python train.py --model="contrastive image-text model" --dataset="rendered roads seen from a driver's seat, with toy cars, trees and houses" --train_examples=36250 --image_size=32 --crop_scale_min=1 --horizontal_flip=false --translate=0.06 --cutout=0.25 --tokenizer="word" --vocab_size=35 --loss="softmax" --embed_dim=128 --encoder_arch="vit" --encoder_norm="layernorm" --encoder_norm_position="pre" --encoder_activation="gelu" --encoder_mlp_ratio=4 --encoder_head_dim=16 --encoder_fused_qkv=true --encoder_bias="all" --encoder_qk_norm=false --encoder_parallel_block=false --encoder_inner_norm=false --encoder_moe="soft" --encoder_num_experts=8 --encoder_moe_every=2 --encoder_expert_mlp_ratio=0.5 --encoder_slots_per_expert=1 --encoder_shared_expert=false --encoder_patch_size=[4, 4] --encoder_conv_stem=false --encoder_layers=10 --encoder_width=256 --encoder_positions="learned" --encoder_pooling="class_token" --text_encoder_causal=true --text_encoder_width=256 --text_encoder_layers=8 --text_encoder_norm="rmsnorm" --text_encoder_norm_position="pre" --text_encoder_activation="gelu_tanh" --text_encoder_mlp_ratio=2 --text_encoder_head_dim=32 --text_encoder_fused_qkv=false --text_encoder_bias="none" --text_encoder_qk_norm=false --text_encoder_parallel_block=false --text_encoder_inner_norm=false --text_encoder_drop_path=0.1 --text_encoder_positions="learned" --residual_init="none" --optimizer="cautious_adamw" --lr=0.002 --beta1=0.95 --beta2=0.999 --eps=1e-10 --grad_clip=1.0 --steps=7400 --batch_size=256 --epochs=52.3 --lr_schedule="wsd" --decay_fraction=0.3 --final_lr_fraction=0.05 --warmup_steps=140 --weight_decay=0.1
Rows from block 3 of the image encoder of a small contrastive image-text model, named by matrix and row number. Rows with one number within an expert belong to one neuron, the router's apart. Each number is 500 + 40 x the weight over its row's rms, rounded and kept within 0 to 999. All counts start at 0. Numbers have three digits each.
Before each expert's rows are labels from the 100 images, of 14848, where the router gives the expert most weight on average: "responds to" is what is common among them; "place" is the part of the image that holds the peak. Only what is clearly more common there than usual is listed. The data: rendered roads seen from a driver's seat, with toy cars, trees and houses. In brackets: how many of the 100.
# router: slot weights (encoder.blocks.3.mlp.router.weight, 8x256), inputs 0-127
# up: expert up (encoder.blocks.3.mlp.up, 8x128x256), inputs 0-127
# down: expert down (encoder.blocks.3.mlp.down, 8x256x128, transposed), outputs 0-127

# expert 3
responds to: truck (91)
place: middle right (74)
router.3:470523489499425418486452496536527518584487464487552508475485582519439544516511556456469516534418577573549496495480469471504499476543502459508507520557520532520508598526551516473508564489481464595492541479568459528474462546549514437487477559609469448439551486532409510516533461482506513460504505492477463532489512496421505540464458486535575513521556482459526497519534566465467409428445
up.0:492524433458513465543464507514504513511558488538561470434488573511491587534450425516470493598427519462458507556441478427570526479520492443451556490539535578507435529512520526431535513451467495566457485487484510506483463575566474458524504488552524498493499433502493527515499438545494517550476503495577453563508463523496497501511476548530518519513493464502476487540421568459513376485465
down.0:446566529505479552503459565504585482507508443522517430499497552491433558577469500498441482454532461523513458501453414480529503559512492492523485470491508568512502494561456469510501549503543496446535416415493543521494513517471483472512521522554475498456459498534417500470571509476467551511508388549481518474583475499454439465548384521528590564515532498551515506523473501494495425454474
up.1:476500552505475512458554471483500487422519480515443536455481650533515490500498526505506524525525468437468525505557525497522428486462533461523496494557453554506513558470528526476407558497521502552547496468514545480542482503526493540513501477465510472522484418465526492484518435475399543502397443507498404503523511483555561558528626533551502525451520606492476498497493581522530449506501
down.1:502432483506515564534515483558506519547531536570521485524502548563461526566481464451444521536475582537473465474502440528535529508586557437521412434515413579463455479577524526470457604507500419551517492543502516515440500501554443528570437562566488505445534387454525460520520492458415486533491493541514509494570468495491484486499507541568534526522502529477517569522474499456512467472457
up.2:575511499465533493497480508450457499489466422482500504493510559495468461446519556493514514526504486485521436567563532521426481494512481510434503548520512544472380476497501525469518448507486570505524509565604553376553481492566493466457497484544490478555454489418494567544444455530455455484450496495481420466494527447501556431493520514506417502417490556562503486503554497505539576510499
down.2:502495531517560519441439497492510476549545583521450509535530504530589479509496386520505522474513465421502517494406483540539503509507573498480505483518432462494512502496414555464524488472535513486456443548473556456531499413536451502534491490456542520500475498520557499483421498474479502561507497479489556389477503497531535510546488523463474493450463543551475480520450460502553580569486
up.3:479486564584527537450479512468420461423494552506453526573455431493536450515527513517579533434556471460538502529497487487481546512475469548464513492460543443481509517453465484560522477462492537475563520523520478551535507469460494569513544461420539500510476544528590536533418507483540550468443528492455564508408556482547570513478587472428507459495473454461463510497488553531490553597534
down.3:575462565412485455529489499425433503524483506470489438457435526479501520512469465562503477491492491433506495539429507442437573521565451510528517563476541553484465464489494534505461458478450566569543480527577470547505469464492493547525554452423519461482503530488556544546501478520495522562543497527547491512444501545500520441509501460417541477558532442523446528548458524540513514523481

# expert 7
responds to: truck (94); vehicles: two (76)
place: bottom right (35)
router.7:528591498437554398527546545530519475530493566466504484501481448528463527536448481509449493493447453475458469489424515501501505574535454514532479506531491568504542414530537522513489473493498542530582464490461516471538418504555504511513566524419508531455499532492492498467609457518531507588531441540513513461471433500456429461552487466474511506486488509547477506515502467472463512489490
up.0:452496493526539587455474467497546528444513443520547456504491556499494511516593489549495434503564560529517513525568497537545542481548554443548469508470515482504473541485480441515451573498503493473463417439498482534443535526492499459490472455498519504478478480590481478471476507517474509480477505575473473567523596513518525535490484517462532544527514532448536557532426606511447440424539
down.0:424544495526507472541516527483479601545492485508567548547459527447475499503458545450465480515568491503503529495523528525525491505515455451471541508519521547491524519529519469463521520550492483516546446459499529498437613523543514437505501467586496529439501462474493565525539483529450496516476547567501510519498499455462451525528535521525489563525551416486555540498501529445497444455486
up.1:451498561535537558507527499457488412419519481505584446518530573488550475468473524468568553492581501568478542399498520496514528471522532453477466441510480480503390539512480435553468529554486481478471433501488507496463531487439507430495469436531462473414491448521497514541470505413512527483489502565554473593566527459534503479486487534572505500620512493484447551477507523463536501525490
down.1:579437501540503514467436477495491451497500545528428488451521513503549508484508591533481494540513466480441442509519487510458523493506517546490455498514449491489531490534497478526424444532542490511494467517598510420403546505571546530529577505449518531509480551449430518475516537476486495419471422485460523489520541498530512510465477524518534492464486492566442511480527445441459526521540
up.2:501459521525494524504559503509476573497579486499469460496515527513465533484518436506473439541522560485503463554487442472505486482480485479484457522457503501504454474505510513434504506472408476504518534530530493486489422563538441551479547492504529451527510478461561508523485559450536509481471478492511435537509483476503490470488483578517561543457412481489471509431510495464558614509475
down.2:481482445528580561484435464539556519516520568518535545508502497453527458475490447473459518514521549535511514526476465531546524486501595514413534500463443450484496527521458518454504510471486461460443502513482527562501516506612486454496508499486475564523534456510539515523444510479452481492496551453480520482436505472535521456479513532454439511511530462493495391516472503514509560483529
up.3:520522481479580532539560465531443490462510539480515530525530487537564455452504500459460545539497504613510630474539503540466524450524531413412477476534487488515473475506465543421472493574474495538498515473432473492500508443511451463549548494500451577518478495472526454522505540542486405517471508469464531496426474516530540467503550493556462507580488471501484482473469464490454550493534
down.3:431516537479510528485522495456528549447511438518497495450464469455452575537436483472529553504518479463504496530489498417536520506457511459542541506568520535466567505514567532572508534388514484496489495439502504573526517475402454462504463537477525458488493485543506519494487512493527568522544512506541423517522509498417423575527449486465532472540450504542475497459490535523582387469479

# expert 1
responds to: truck (100); vehicles: two (87)
place: centre (26)
router.1:410494453504538505576513478548530505462544555524594542528500452483507498575463559519491459511535449530430532474533449457555517511477572458459497467534482525494493487519522488446467611568462463458474430438427503535398535567552481523487495496468501541482533483489455486489515524511530484495472504523493510551521498535550468546445485564513484610602508489522494541481472458508488489447528
up.0:438447525501439438475538567463472476545530458463527439429505495530491587488515490513566509543415488502494481481504567473493504562507447563544493537526501487523463566538493516411517452512484509498492463582531500448527507530494552590490502465539522471473567554453535504526507488477462477536514513566521440569443502462436488482478544454555547466410535408519521581530459519519555545425574
down.0:511443557529510517472513482507526497507482461452445509458442398501563487486552509502536576407524445458562488503552535528464415523518495528528559537549477443501520485443456464550552458506594541487413522504536441455548503466560547542479471543481593453439523502509523506421508499430451486465515450456430562501447550478473505525463503486503503444510551529549580447476491490482490571505494
up.1:433595497437512515471493552533521502469489505503537497536519485458565483477506426498474509440541499513549484524526471508574508505566490499537570496548397485443471511550491476551427518474501497512452416468546495559522466483490529397525505478502458508441477450539532513472492479499456550511522517506492466457547428424489446501595494499533459467512400467499461495471510645471447457508470
down.1:418519520616552522492480552472535483488430502430537564494509489416505450475509531491493495427544466475545482479484521516485521557494447567475570529493508427445506587446454476549547466504471492477483516491472529523524559477559587504507549547518520508506465468524491578553490505482495481436497505429512494540491545430452412506538487446491505501474502484524503442500532580480528495543534
up.2:540496598432480497435504523477496434512508455476352450454474499528493530469518514557586500478490435447481483543473506524495503537496470560534468531495474492528531544488519478545502581458524549517524460536549511539515495482476547585527535442429495444472503524574563501519490498457427568515520459551502482477481534490495487499504555438498519440484505518445490547484485547542551506483550
down.2:550540477470507439516480508437506459529473511489501577493538556478511409477536501525457434557418461492521464534516562574471505527528482521459423551443527533531462526446448562460538445548493524491555513505582577413524485528576528505492503472464474549536485472423491498480486478551446419447483466504458502421475546491541565484513529471530444544459507501502487514545457439538456553511499
up.3:487509461504492548404393465531485474493509555568436526518558500546521513564442496563482461500517488434447431475571449451557546462487537485467491465472560470474513471513443518490483499467527452526545550539536619499427492473531505495544489501460451544613454444508459488468452473552455461449484428484478490442564541539554481498600516488421459510461439579502430487501544469511485474573559
down.3:417465454500455551548480481529510488491514521500555542562493416578437528581448540516587477520441457507426463433470467515547559521511533466533464480484436490435463474528456478574448522531578468497486492490496460502413518489509485559431471529476470569507548433517501531540563485552488536511504562507516506510548539498499458507473452579499505571527553519511538543518454481411450415517537

# expert 2
responds to: bends right (61); vehicles: zero (55)
place: top left (43); top centre (29)
router.2:465528531532506483476477471426466488408421467479479595525467496500431462452514442491517489436497500506535547465527594533450579452486471540531530498466520511457473537449478488530492446513538580527535564506533479519483475464466498504441523550452507445431493530482525486511509497516554519506443524421510487528492567483497508448494546482477473518515559448470465453566476519542465471556544
up.0:510518456465485547505508558493549514550525493474503434414531512511540564461509476548450432567488532503446499518412517500506481509530476498474466487453516541512508476545488523488509511553573429437483427537490494470455459428523503499565514497479512525477545513483485465468595448540466456523586435578554545518516511564475449493546459460518576535472575395537499564541510443494478524445479
down.0:521465429516528465552544523517468520525559491446556464514501495475497465548569492425502475560458541574510555461489536531521535504467507525577463521547568445555505508433483498486509488589405512478537538527488582379484497512489483484487457521504527465503523561491478526470519500486567455490484506476489470499470519478487537504459397519502517530521448477476506526464498437444538498551511
up.1:513463511500450500446509454500548505508523498457483484497502549532505505426571519427458496513473563612491517494487505505445449433537517404551477549579489546517543430543501579490542505540512488481519456425523443428507513487462435454489470534596518491452516518459532429526498524511507481545572576507459445494467531521445551535519510531534511512493531524552528520455493490503521558479418
down.1:491461441526489549404456455477533469549466527536587501439451507512512497549509467552399507436537517511519527489526492530474560578447476494507511486582482516497507507436497534473547544521463533497465485489534539517485504549506505516498517532543571482495456500481531600474455509479485462492549464538493516481472541560517396476475495479502536552480491548474439498481514505486544576528551
up.2:503533468494491494476509461500521550558492504498487457462524475572476519527478567549452449514468509620471537513454502463466539471579527485531483476455513535506489406549459535496499493516550496448505472434455478506460472539496451429464542502530419535459548572504452460512543550538548467526607539532509504490454439553495494457502458487482499516517565468531577538527490452531470571402515
down.2:510458478472458496470492488496457461551460470429540497502446498491512514570545523524470484475473528514531494491521549499473606567496468579534467552532554487530455476438519455447590525571456513473519466597527486525514531486499529554523456489538568509478490531500503571549487480531455504501519492592524527470450543537472434443482500538494521517473508506474514594536472450478477525544502
up.3:510497481473433506482466507477497505506497527494488477418485523578463563525462490573489350536493520477483545502465545444499555469535459545542488507444544491511468487500465482411493478512463483506518505523516553516446486476508551520498539535497489499495527564507496486452555492569520456478527476508525535496516527569501425391514485493470550535462593436451473523595438466475430477508556
down.3:489518468483438470461494520448531474471435517516536503459533535529471493462487525546534435434523440524501493540498490450467401526560484542446582455504509525479466454536497561484473505512539509452552477512501504511499494428506516410408495472560480490494555568417542498501470456600502488516528548562534479487533526557525560513453495533604459484462565533475500537566552526537490553492519